A small encoder-decoder audio transcriber, trained from scratch.
Model: 13.9M parameters, decoder activation swiglu.
Rows from block 3 of the audio encoder of a small encoder-decoder audio transcriber, named by matrix and row number. Rows with one number within an expert belong to one neuron, the router's apart. Each number is 200 + 20 x the weight over its row's rms, rounded and kept within 0 to 999. All counts start at 0.
Before each expert's rows are labels from the 100 clips, of 14848, where the router gives the expert most weight on average: "top examples" is what is common among them. Only what is clearly more common there than usual is listed. The data: babble in 24 made-up languages, each with its own sounds, syllables and stress or tones, from a formant synthesiser.
# router: router (encoder.blocks.3.mlp.router.weight, 4x192, trained with AdamW), inputs 0-191
# gate: expert gate (encoder.blocks.3.mlp.gate, 4x192x192), inputs 0-191
# up: expert up (encoder.blocks.3.mlp.up, 4x192x192), inputs 0-191
# down: expert down (encoder.blocks.3.mlp.down, 4x192x192, transposed), outputs 0-191

# expert 3
top examples: /ç/; /e/; /ɪ/; /ð/
router.3,186,219,220,238,196,199,201,193,174,226,219,210,223,201,218,159,210,185,188,212,223,196,204,191,176,133,181,183,195,219,197,200,216,212,164,205,241,209,191,236,220,184,167,198,206,196,189,230,198,212,207,199,178,163,212,197,192,195,194,188,216,229,215,215,199,211,234,204,209,190,220,197,173,207,222,222,211,200,167,179,180,202,217,220,206,218,211,183,202,217,186,195,207,187,218,215,194,166,261,196,221,185,207,203,204,218,245,213,210,204,196,210,204,209,186,229,210,210,204,210,186,216,204,202,185,167,163,209,209,197,196,243,219,199,163,197,193,215,195,204,197,197,183,217,190,177,184,201,195,236,198,235,196,168,216,191,176,251,200,194,160,201,193,171,179,207,223,219,181,259,182,235,211,210,203,200,222,184,225,188,201,241,185,180,214,215,182,224,192,223,219,233
gate.7,189,191,200,201,186,214,179,222,190,185,200,218,200,179,168,195,200,190,186,177,194,206,201,187,205,201,221,176,191,212,148,186,185,223,218,180,197,230,215,203,197,212,202,202,202,177,195,215,251,224,199,166,212,192,228,173,204,198,186,225,185,187,186,196,200,176,213,196,169,191,193,178,197,223,186,195,203,207,201,197,162,185,169,200,170,174,249,172,201,218,190,187,216,197,233,223,210,176,231,226,203,233,178,207,204,196,228,162,231,154,182,226,205,196,224,154,177,194,207,194,218,173,176,205,164,222,181,206,183,197,240,224,198,199,194,211,189,199,220,170,201,188,202,189,185,207,181,200,204,204,204,183,153,207,175,179,231,194,174,204,246,231,203,208,221,231,219,160,198,170,207,201,208,200,204,179,197,192,164,150,199,241,199,186,176,208,205,181,219,207,170,214
up.7,206,195,197,169,211,192,206,182,217,190,171,165,195,206,200,182,192,199,214,227,207,212,221,210,196,204,169,216,231,183,251,212,202,182,191,201,203,190,192,172,190,200,247,203,164,199,191,191,185,178,199,212,199,208,178,228,197,194,214,186,225,198,235,178,182,224,165,198,224,226,195,251,183,196,169,189,211,172,202,179,197,245,207,228,198,228,193,220,217,157,232,204,176,204,185,174,204,202,165,189,196,182,185,199,160,191,186,226,199,215,187,173,186,213,179,239,204,216,208,214,194,199,184,175,225,221,210,166,238,182,217,194,216,218,199,174,199,205,183,211,203,202,217,226,216,198,191,215,208,217,184,199,254,222,206,210,176,218,208,178,184,166,192,209,215,173,211,260,215,236,206,183,199,212,202,230,213,189,190,217,174,171,237,176,181,181,201,217,219,203,213,207
down.7,213,189,177,207,204,183,195,211,212,190,193,175,227,185,197,265,210,186,189,177,205,183,209,153,195,197,223,216,178,192,175,190,202,224,174,175,181,189,208,216,192,179,194,176,192,213,194,201,184,188,218,177,179,172,211,201,211,254,198,188,192,187,182,202,221,232,160,201,198,201,197,187,207,192,158,221,157,193,205,165,190,209,171,196,196,198,220,185,189,211,228,182,234,212,240,207,191,216,224,198,194,175,181,207,188,185,163,180,190,185,196,204,261,194,184,183,240,188,208,175,222,182,198,212,200,202,222,179,220,203,200,185,197,194,233,181,197,232,220,182,154,203,187,226,202,210,181,207,184,177,228,213,176,223,199,207,201,200,179,185,210,201,202,175,189,205,203,198,191,187,194,234,184,200,177,166,183,218,248,181,185,214,212,201,220,242,146,182,199,174,188,202
gate.8,198,224,191,214,160,176,204,213,155,225,209,170,211,187,187,207,174,227,172,189,198,182,225,193,216,194,207,193,195,195,234,203,197,199,166,224,221,205,223,213,228,188,208,181,182,196,184,180,199,208,199,164,236,199,206,210,172,174,207,225,224,195,200,189,171,187,197,205,211,203,187,192,186,216,215,188,198,214,211,184,232,194,225,202,189,207,230,218,208,225,239,203,182,197,164,219,207,166,201,218,205,187,186,192,221,236,156,189,205,201,179,209,222,215,192,238,193,179,148,217,176,256,192,193,224,195,196,189,204,165,174,238,200,196,226,214,210,220,201,205,188,191,179,258,188,207,192,197,193,170,178,214,192,217,179,199,211,245,188,169,176,187,210,169,225,226,186,222,204,187,193,193,160,180,197,207,214,166,185,176,216,228,202,193,188,200,207,210,174,201,161,213
up.8,208,183,195,193,220,215,213,185,225,212,177,221,190,220,224,173,214,178,237,205,219,227,190,212,212,196,179,216,209,237,167,190,204,193,211,170,187,183,194,180,177,213,184,224,220,181,221,199,214,186,203,217,171,199,206,186,218,201,166,161,182,200,215,216,197,202,202,213,178,192,207,210,217,189,223,209,208,215,196,230,187,188,171,191,217,183,167,194,162,190,187,212,211,215,245,187,177,233,205,175,193,198,202,215,193,153,219,214,186,196,234,189,200,206,230,174,203,221,250,216,216,170,193,200,175,235,184,223,198,235,240,192,205,199,195,186,194,190,181,181,215,214,238,179,200,238,191,177,202,224,230,197,195,211,185,196,186,176,234,213,214,191,179,245,199,190,217,195,193,210,204,219,235,263,221,197,187,204,217,235,160,184,181,190,211,218,182,184,221,183,237,190
down.8,201,157,201,202,210,215,178,233,214,212,210,168,207,218,208,175,221,197,192,188,160,187,201,196,199,219,227,157,207,182,194,224,214,194,162,182,212,197,188,246,179,237,204,191,215,193,223,223,196,230,213,186,189,195,196,239,205,189,186,245,175,199,207,196,162,218,188,157,202,219,182,219,192,198,210,193,213,185,195,187,188,208,214,213,133,174,194,212,182,201,199,220,196,184,209,194,225,191,219,205,195,201,223,231,181,183,190,186,204,176,195,213,180,218,259,214,180,182,187,213,215,201,193,152,208,202,241,199,229,194,195,223,181,202,198,199,173,198,181,208,192,195,205,198,203,208,217,171,217,231,184,169,231,225,211,232,206,191,208,196,207,228,175,214,233,204,219,165,234,205,194,202,196,194,194,211,234,221,212,208,205,148,205,189,225,171,204,232,209,220,197,222

# expert 0
top examples: white noise; clipping
router.0,202,157,170,206,190,172,215,205,179,175,184,195,193,171,199,197,176,208,178,215,189,214,209,206,185,195,190,226,247,198,204,183,230,189,205,193,201,220,185,187,185,163,259,218,184,238,196,174,215,188,198,212,199,175,194,236,193,193,223,175,190,179,177,195,183,208,171,186,218,238,199,204,201,204,197,196,176,215,201,214,198,190,215,186,173,205,237,236,197,192,222,146,210,199,148,210,213,228,162,214,172,209,218,204,170,190,191,221,201,164,193,198,206,217,220,189,218,184,198,202,192,172,215,177,161,206,206,211,181,191,213,181,186,184,192,200,172,186,205,192,185,211,210,200,221,244,155,222,194,192,191,183,192,173,197,233,188,155,223,192,183,179,194,205,205,195,218,194,172,161,222,186,184,219,194,189,174,202,187,212,196,179,192,226,200,193,193,149,153,208,197,199
gate.14,213,226,164,161,229,202,204,227,231,201,184,194,188,212,205,199,211,217,180,213,221,159,196,196,203,223,176,200,242,224,203,198,217,195,184,219,204,197,196,215,198,205,191,218,198,200,194,205,206,205,215,184,224,200,187,186,202,227,213,206,207,172,200,195,188,190,205,234,207,225,225,202,174,177,203,262,189,206,245,188,173,174,227,185,206,219,220,215,247,184,208,183,193,220,211,183,204,211,201,189,183,202,222,176,171,191,178,202,187,194,215,201,203,186,232,208,209,200,214,214,187,219,200,248,180,198,198,199,177,213,216,241,208,200,172,258,199,221,194,203,181,182,230,197,200,192,208,238,208,216,174,208,194,190,181,176,204,211,210,227,194,197,199,239,201,193,235,199,195,192,171,207,227,149,192,216,193,169,232,187,199,198,241,178,206,154,243,179,203,193,164,164
up.14,183,208,230,209,205,179,201,180,163,198,204,168,234,188,193,202,194,204,190,199,198,222,164,213,189,185,213,217,177,181,209,208,170,189,191,181,220,189,182,176,210,184,212,173,238,195,203,169,207,180,218,203,202,189,214,227,212,168,202,234,201,211,194,184,209,204,198,147,197,185,172,199,213,180,203,151,196,203,176,220,207,246,193,209,176,176,178,190,162,209,182,207,236,171,186,200,184,178,206,229,192,236,173,202,231,211,213,217,205,191,185,220,193,195,188,181,199,208,201,199,219,196,210,168,224,169,197,186,240,186,161,179,186,193,232,156,200,188,218,201,208,207,177,184,232,200,180,170,189,178,217,165,213,200,205,220,206,197,174,187,214,212,192,170,203,209,206,197,207,215,227,217,198,260,204,161,214,235,162,207,178,189,188,201,179,204,159,202,211,227,193,232
down.14,212,202,211,211,193,178,209,213,209,175,190,201,217,151,207,200,239,216,195,191,184,221,184,222,199,197,180,219,197,199,211,172,206,166,181,210,218,175,222,218,198,206,172,219,186,211,218,214,200,212,249,225,252,202,225,221,216,209,209,212,192,218,177,184,206,213,203,211,169,171,212,190,215,186,216,197,174,185,173,183,177,214,201,218,209,206,194,218,199,192,195,198,174,194,157,182,160,225,185,188,200,208,173,182,182,184,189,221,254,217,174,208,174,219,187,227,195,213,184,181,166,206,200,202,216,217,201,199,211,186,192,239,191,178,199,196,214,213,141,190,206,170,173,184,231,188,175,171,205,224,171,206,204,178,218,227,201,246,165,207,183,192,203,189,211,163,200,204,192,217,175,209,199,199,199,174,169,208,157,233,206,229,185,193,202,180,209,217,213,163,186,160
gate.15,178,194,195,210,208,201,250,211,186,181,172,217,223,256,202,188,186,220,220,195,211,195,197,214,205,191,188,181,203,201,232,193,184,170,203,177,217,221,160,176,192,233,193,188,205,167,174,197,196,208,225,202,225,209,176,189,187,196,173,183,194,211,170,164,179,170,213,183,210,193,201,194,194,207,174,204,175,213,182,216,216,202,174,227,188,193,187,203,215,250,215,195,222,206,203,187,207,221,213,212,201,197,193,181,200,175,203,211,166,212,230,222,193,192,201,189,179,205,235,203,170,259,229,228,215,170,206,234,191,177,174,230,224,188,181,209,192,167,185,229,168,170,190,185,203,240,206,215,218,227,202,190,208,206,188,188,209,184,144,189,159,195,211,178,163,174,193,204,204,186,188,192,198,195,183,230,203,239,211,205,175,193,199,196,184,181,218,205,187,232,239,195
up.15,180,219,213,187,190,211,161,183,211,226,234,187,173,139,220,210,205,177,174,199,172,226,219,192,181,199,229,204,190,220,158,230,208,226,197,237,183,180,213,215,207,173,210,220,206,239,217,175,191,185,175,177,190,199,210,209,217,193,238,232,216,190,250,223,216,210,197,208,183,194,182,198,203,177,240,195,234,193,199,186,167,180,221,176,194,198,215,182,198,163,193,178,201,215,187,235,198,177,193,192,189,220,189,239,209,200,189,193,236,211,173,190,222,223,178,207,222,203,176,200,211,167,183,167,186,214,200,170,192,230,225,184,188,228,212,200,231,203,218,187,220,228,210,215,198,189,201,189,168,183,213,207,202,204,207,195,201,223,230,182,242,198,198,234,223,219,190,208,196,213,211,204,201,216,209,168,219,167,193,208,220,195,208,179,204,236,191,201,208,164,183,218
down.15,199,190,197,207,186,192,190,154,190,194,208,200,230,211,230,185,229,208,197,234,229,187,186,182,195,186,186,197,196,184,184,192,192,203,215,194,220,196,193,197,175,183,220,208,160,226,197,213,195,210,194,165,195,182,193,193,183,179,228,175,192,200,221,223,205,221,203,214,222,186,196,235,189,187,217,159,212,259,222,163,143,202,171,206,206,202,179,222,209,189,199,182,208,223,203,202,188,166,223,209,204,191,177,174,189,197,177,217,226,202,195,178,194,186,179,164,205,144,207,192,173,182,214,210,195,200,189,192,144,174,204,205,233,196,208,199,202,205,213,219,191,208,191,206,203,204,251,212,200,186,213,176,183,189,218,155,209,182,177,190,228,217,175,188,199,198,153,248,169,193,148,211,197,217,198,180,192,191,200,190,208,212,174,208,200,196,192,243,205,217,223,177

# expert 1
top examples: mains hum; /o/
router.1,230,190,219,206,195,181,174,206,202,203,165,179,222,188,215,216,218,193,222,195,200,161,219,204,177,220,189,193,165,197,190,217,165,209,171,176,190,204,208,185,213,229,209,188,197,237,213,212,159,200,224,180,227,195,171,216,262,198,162,187,201,179,200,191,217,179,175,199,211,237,178,191,191,207,175,214,211,190,189,224,216,196,192,185,203,222,196,181,197,166,216,197,160,203,208,193,175,172,169,189,198,176,147,202,199,191,220,197,216,237,204,221,170,179,168,204,165,153,231,184,210,186,212,180,223,190,204,188,228,194,184,214,193,196,173,181,216,178,192,173,205,198,203,190,177,210,230,192,172,190,230,210,219,204,214,177,247,179,204,180,197,199,214,216,213,169,217,227,193,191,182,161,147,191,196,218,180,183,205,203,186,202,211,175,199,192,187,191,211,178,216,193
gate.14,207,210,179,212,221,179,180,262,193,194,194,221,208,190,182,204,177,159,222,203,189,260,219,181,178,238,189,199,184,175,208,160,210,189,185,192,188,199,199,218,182,201,228,186,177,166,202,177,199,198,178,187,187,186,189,169,185,183,222,200,174,192,215,184,213,185,202,199,192,211,200,212,164,203,192,227,206,171,222,207,166,192,235,161,202,203,201,183,156,218,207,192,196,202,189,220,216,206,194,210,175,175,198,216,208,199,227,172,182,189,208,161,201,198,247,204,190,180,190,158,216,160,198,172,193,180,200,171,150,215,197,199,188,184,220,193,197,240,200,186,161,175,205,200,198,212,156,200,209,187,186,190,198,185,200,168,181,205,196,174,191,203,214,205,186,202,198,197,199,182,178,208,208,241,259,204,191,190,212,189,186,165,237,204,217,207,225,196,199,210,189,210
up.14,220,192,192,205,192,244,211,178,212,200,231,185,182,226,225,175,175,237,226,234,236,174,198,225,187,206,192,166,189,210,200,214,182,207,224,193,196,201,186,234,193,195,201,217,209,171,183,213,181,202,225,190,203,193,153,221,211,190,185,221,192,232,181,193,224,173,221,189,198,237,219,205,201,202,183,220,204,178,194,222,213,207,211,192,204,196,207,218,236,218,204,186,201,203,187,230,223,214,184,212,177,184,212,239,205,190,173,206,203,213,199,216,221,216,200,179,213,214,175,202,167,225,202,189,203,185,196,183,209,179,205,210,207,170,178,210,239,197,195,230,183,216,185,246,196,206,225,203,184,225,185,185,209,210,204,223,175,226,212,183,186,244,200,153,189,191,167,116,192,227,210,229,208,169,237,208,177,200,191,181,187,198,208,195,196,212,212,221,225,163,212,194
down.14,199,180,197,188,247,216,196,207,169,226,191,205,174,241,213,210,203,185,223,169,204,202,223,222,202,173,195,196,234,205,202,221,179,218,191,204,192,160,228,186,208,195,202,214,224,199,213,192,189,185,203,190,189,219,179,182,196,180,204,211,206,223,206,212,207,194,191,220,167,200,195,183,193,231,226,227,174,206,172,197,222,182,214,168,193,164,207,174,163,190,181,241,231,178,207,201,188,201,187,190,210,179,238,221,190,205,185,162,220,140,180,198,190,209,214,241,254,212,187,181,173,204,182,181,187,172,218,208,170,187,206,203,180,200,172,205,199,213,213,191,196,192,192,173,150,215,216,242,215,196,218,186,232,196,189,216,256,181,164,190,201,183,193,196,200,211,219,212,224,203,183,197,215,204,218,202,197,204,220,209,211,183,207,220,227,219,172,223,161,227,214,201
gate.15,165,182,245,189,211,194,197,215,197,175,214,194,202,212,174,211,191,192,181,221,183,194,200,220,194,242,203,238,210,197,195,167,187,205,216,187,220,208,199,184,223,174,238,206,215,200,196,221,228,221,189,178,137,173,159,230,187,152,201,180,190,173,220,161,199,198,180,179,186,199,180,187,197,199,184,222,200,204,212,161,170,205,197,172,209,217,217,220,204,148,172,191,185,188,172,220,177,175,183,229,184,221,204,183,217,203,186,201,193,208,193,185,176,208,216,213,218,157,243,169,243,211,176,194,191,213,196,201,175,193,182,202,202,215,201,215,205,147,186,195,185,162,229,216,214,234,212,220,235,194,209,198,197,194,226,217,179,188,188,216,224,210,195,200,188,209,178,187,188,199,219,191,163,200,194,179,208,210,206,198,172,185,213,231,184,212,182,212,198,183,184,191
up.15,244,189,148,194,190,215,193,177,181,213,171,209,197,164,173,179,188,167,212,226,198,202,208,242,206,155,185,254,231,179,185,226,199,202,203,157,187,239,215,197,186,184,211,203,209,200,190,164,195,181,204,202,211,200,238,206,213,213,189,202,199,211,175,197,198,198,237,223,239,172,201,205,182,186,188,200,194,186,203,207,219,197,204,228,229,179,200,173,212,227,231,209,195,244,201,193,235,201,200,214,236,213,200,193,211,191,195,220,197,209,187,205,217,168,188,194,194,240,199,244,170,169,212,220,189,176,156,225,212,201,231,189,232,225,207,185,191,179,241,211,196,188,194,174,197,170,184,196,225,188,177,171,178,218,187,197,195,189,198,235,172,196,219,198,215,197,216,232,187,194,161,197,214,177,187,206,184,200,208,202,221,215,187,197,215,194,221,174,199,195,191,194
down.15,191,191,212,201,199,236,247,162,190,216,212,199,181,218,208,198,199,205,207,158,146,186,204,201,192,187,201,211,165,189,204,176,204,201,174,197,186,218,200,210,160,173,212,220,205,198,242,180,208,205,196,177,190,184,195,189,214,185,160,204,225,203,176,209,226,199,179,178,189,197,189,154,148,216,229,241,218,202,160,234,198,217,218,192,190,206,197,178,229,239,180,199,201,210,209,171,204,222,238,189,201,188,228,202,190,163,217,200,227,191,189,218,240,172,207,190,213,185,176,165,175,190,208,189,206,194,179,221,219,216,196,204,195,218,216,224,206,213,187,178,243,189,180,181,211,197,239,192,237,193,204,193,221,195,222,212,225,191,177,192,166,232,213,195,196,186,210,230,172,211,193,211,224,199,181,202,230,182,214,183,208,177,171,221,181,186,188,215,220,182,212,196

# expert 2
top examples: reverberation; /aʊ/; prosody: stress on first syllables; /ɑ̃/
router.2,227,209,175,184,233,208,188,203,202,236,205,204,225,162,187,206,225,196,212,198,206,225,185,208,259,251,191,188,189,227,187,196,192,193,238,214,212,176,222,216,188,194,149,197,189,174,196,206,209,174,177,225,194,191,203,204,158,216,230,181,194,198,197,191,204,195,209,197,208,185,213,179,209,195,198,174,219,201,217,204,220,169,218,212,197,176,181,226,219,218,185,242,210,209,187,176,193,190,206,172,228,203,197,186,231,206,194,204,185,174,212,161,197,199,218,244,192,201,185,237,186,201,182,233,210,226,202,232,231,194,214,172,195,244,246,206,181,229,207,204,228,205,196,191,240,225,191,208,195,204,221,194,219,207,191,205,185,195,211,218,251,198,208,197,211,192,187,191,201,159,249,205,217,179,210,207,185,195,192,228,214,167,193,214,175,198,224,245,208,199,210,196
gate.14,216,196,180,258,198,243,202,168,214,210,194,219,201,202,179,198,208,192,213,193,195,172,154,186,206,184,212,175,197,180,236,185,181,190,212,198,200,189,186,188,214,203,190,198,208,217,188,186,234,193,203,189,185,168,195,212,242,236,185,178,172,207,202,182,214,217,213,226,212,183,212,213,178,183,217,185,223,211,189,224,191,195,181,159,176,222,207,183,194,180,229,216,185,179,169,204,190,176,177,210,217,206,196,192,189,202,173,221,191,252,205,212,222,182,179,174,210,203,196,177,200,200,217,217,220,219,226,210,226,197,209,221,211,208,222,194,156,191,166,179,219,179,196,202,173,169,196,222,172,153,180,197,186,189,237,211,159,210,210,195,195,204,179,224,193,190,216,219,236,189,187,173,189,216,174,192,179,200,224,185,209,194,229,200,203,233,202,157,199,226,169,148
up.14,227,195,205,248,201,245,214,178,181,197,229,201,233,184,183,214,207,213,227,201,192,175,217,239,196,172,187,188,196,209,200,199,175,189,183,163,242,157,230,204,196,226,155,208,236,216,188,209,208,199,232,215,176,201,187,203,245,217,171,212,209,172,236,208,214,207,186,199,230,191,217,203,189,168,219,214,174,217,182,205,211,199,240,181,185,179,185,198,175,165,199,204,217,194,201,219,191,170,178,207,210,213,196,221,188,229,187,225,233,208,199,201,193,181,204,215,176,210,197,203,203,196,217,200,210,192,193,201,214,202,178,193,209,231,215,200,217,179,175,185,199,205,201,221,201,145,172,202,175,222,190,212,220,182,202,189,178,182,195,196,183,188,202,223,222,166,190,247,210,201,186,215,183,178,219,192,180,196,203,174,178,211,222,218,205,219,193,177,218,210,207,126
down.14,194,195,187,173,195,203,187,205,206,215,184,215,206,205,189,199,166,222,195,169,202,179,186,193,189,226,200,192,246,196,167,207,205,192,191,215,255,212,216,210,196,198,189,202,237,220,212,219,190,184,174,225,216,167,179,171,257,160,162,235,193,194,170,170,189,215,170,203,168,157,192,208,217,203,184,215,216,238,180,218,223,176,211,184,185,179,202,210,198,192,208,160,193,187,193,193,211,208,163,165,224,171,188,193,189,191,184,182,230,204,187,173,173,196,212,209,198,225,237,189,177,212,226,200,180,225,189,218,190,186,195,189,218,194,226,192,189,211,206,193,188,194,172,216,205,214,237,207,194,207,230,227,186,165,202,171,204,219,185,182,187,184,199,210,201,207,211,177,173,202,205,228,254,178,214,148,196,222,183,176,194,216,198,190,189,184,226,201,205,188,185,182
gate.15,188,218,219,179,204,202,205,213,196,214,249,201,187,208,173,177,172,217,193,197,210,205,167,190,201,188,232,203,192,213,170,226,205,222,200,185,212,199,173,212,134,210,203,186,202,229,217,205,224,166,223,213,183,218,229,222,230,190,199,212,186,209,185,171,170,195,210,198,205,222,201,219,207,239,208,185,194,212,217,212,236,185,196,221,198,178,189,197,195,186,156,219,194,205,198,228,238,201,178,202,166,208,235,222,138,186,203,180,218,158,225,185,193,207,212,220,218,239,193,181,191,220,207,160,216,191,180,183,182,202,183,196,188,185,216,194,162,193,174,178,216,187,260,199,195,222,210,200,175,218,215,181,199,196,223,201,161,160,224,196,216,245,202,172,216,196,227,220,185,220,192,198,220,205,193,188,194,181,229,216,196,180,203,201,205,204,201,203,214,209,200,185
up.15,201,227,234,215,185,244,185,193,168,198,195,230,171,217,222,192,215,193,202,208,207,214,180,216,189,172,234,176,207,204,211,191,188,199,216,195,192,237,198,194,220,213,202,202,198,176,199,195,206,204,171,181,165,183,200,235,207,252,212,186,219,173,197,212,206,208,184,185,191,141,188,179,180,210,226,204,245,231,183,170,147,180,209,201,192,205,169,181,213,177,164,223,183,244,204,194,216,201,170,209,239,177,205,222,204,218,183,200,227,212,215,198,182,204,202,169,200,190,196,190,183,187,197,214,188,210,175,188,233,208,200,186,183,175,149,206,193,207,208,217,185,210,196,198,220,167,183,207,200,209,216,233,203,224,221,223,235,209,209,193,200,187,195,236,184,177,201,213,209,223,185,189,228,208,200,220,206,181,170,222,204,186,228,213,186,205,233,232,172,163,202,228
down.15,207,235,185,211,246,203,211,248,171,199,223,227,200,186,192,233,201,162,212,192,210,210,209,227,168,185,199,213,183,219,207,215,169,203,164,182,182,179,228,184,174,236,218,196,184,183,201,191,192,198,183,199,252,208,227,205,199,227,193,229,207,199,192,217,217,174,184,222,219,186,226,210,163,175,226,196,198,217,204,178,224,215,184,190,183,172,190,225,204,239,148,225,194,174,237,172,194,233,209,190,176,160,242,216,205,214,207,211,171,243,197,220,183,200,185,209,164,214,190,189,205,207,209,214,205,167,184,228,197,191,211,203,182,223,215,233,225,203,179,225,217,192,214,212,195,176,209,232,195,169,204,216,190,185,196,187,155,225,189,189,225,187,227,191,188,211,210,223,191,207,216,194,194,195,218,197,192,201,199,189,198,202,203,210,185,170,189,201,207,196,244,193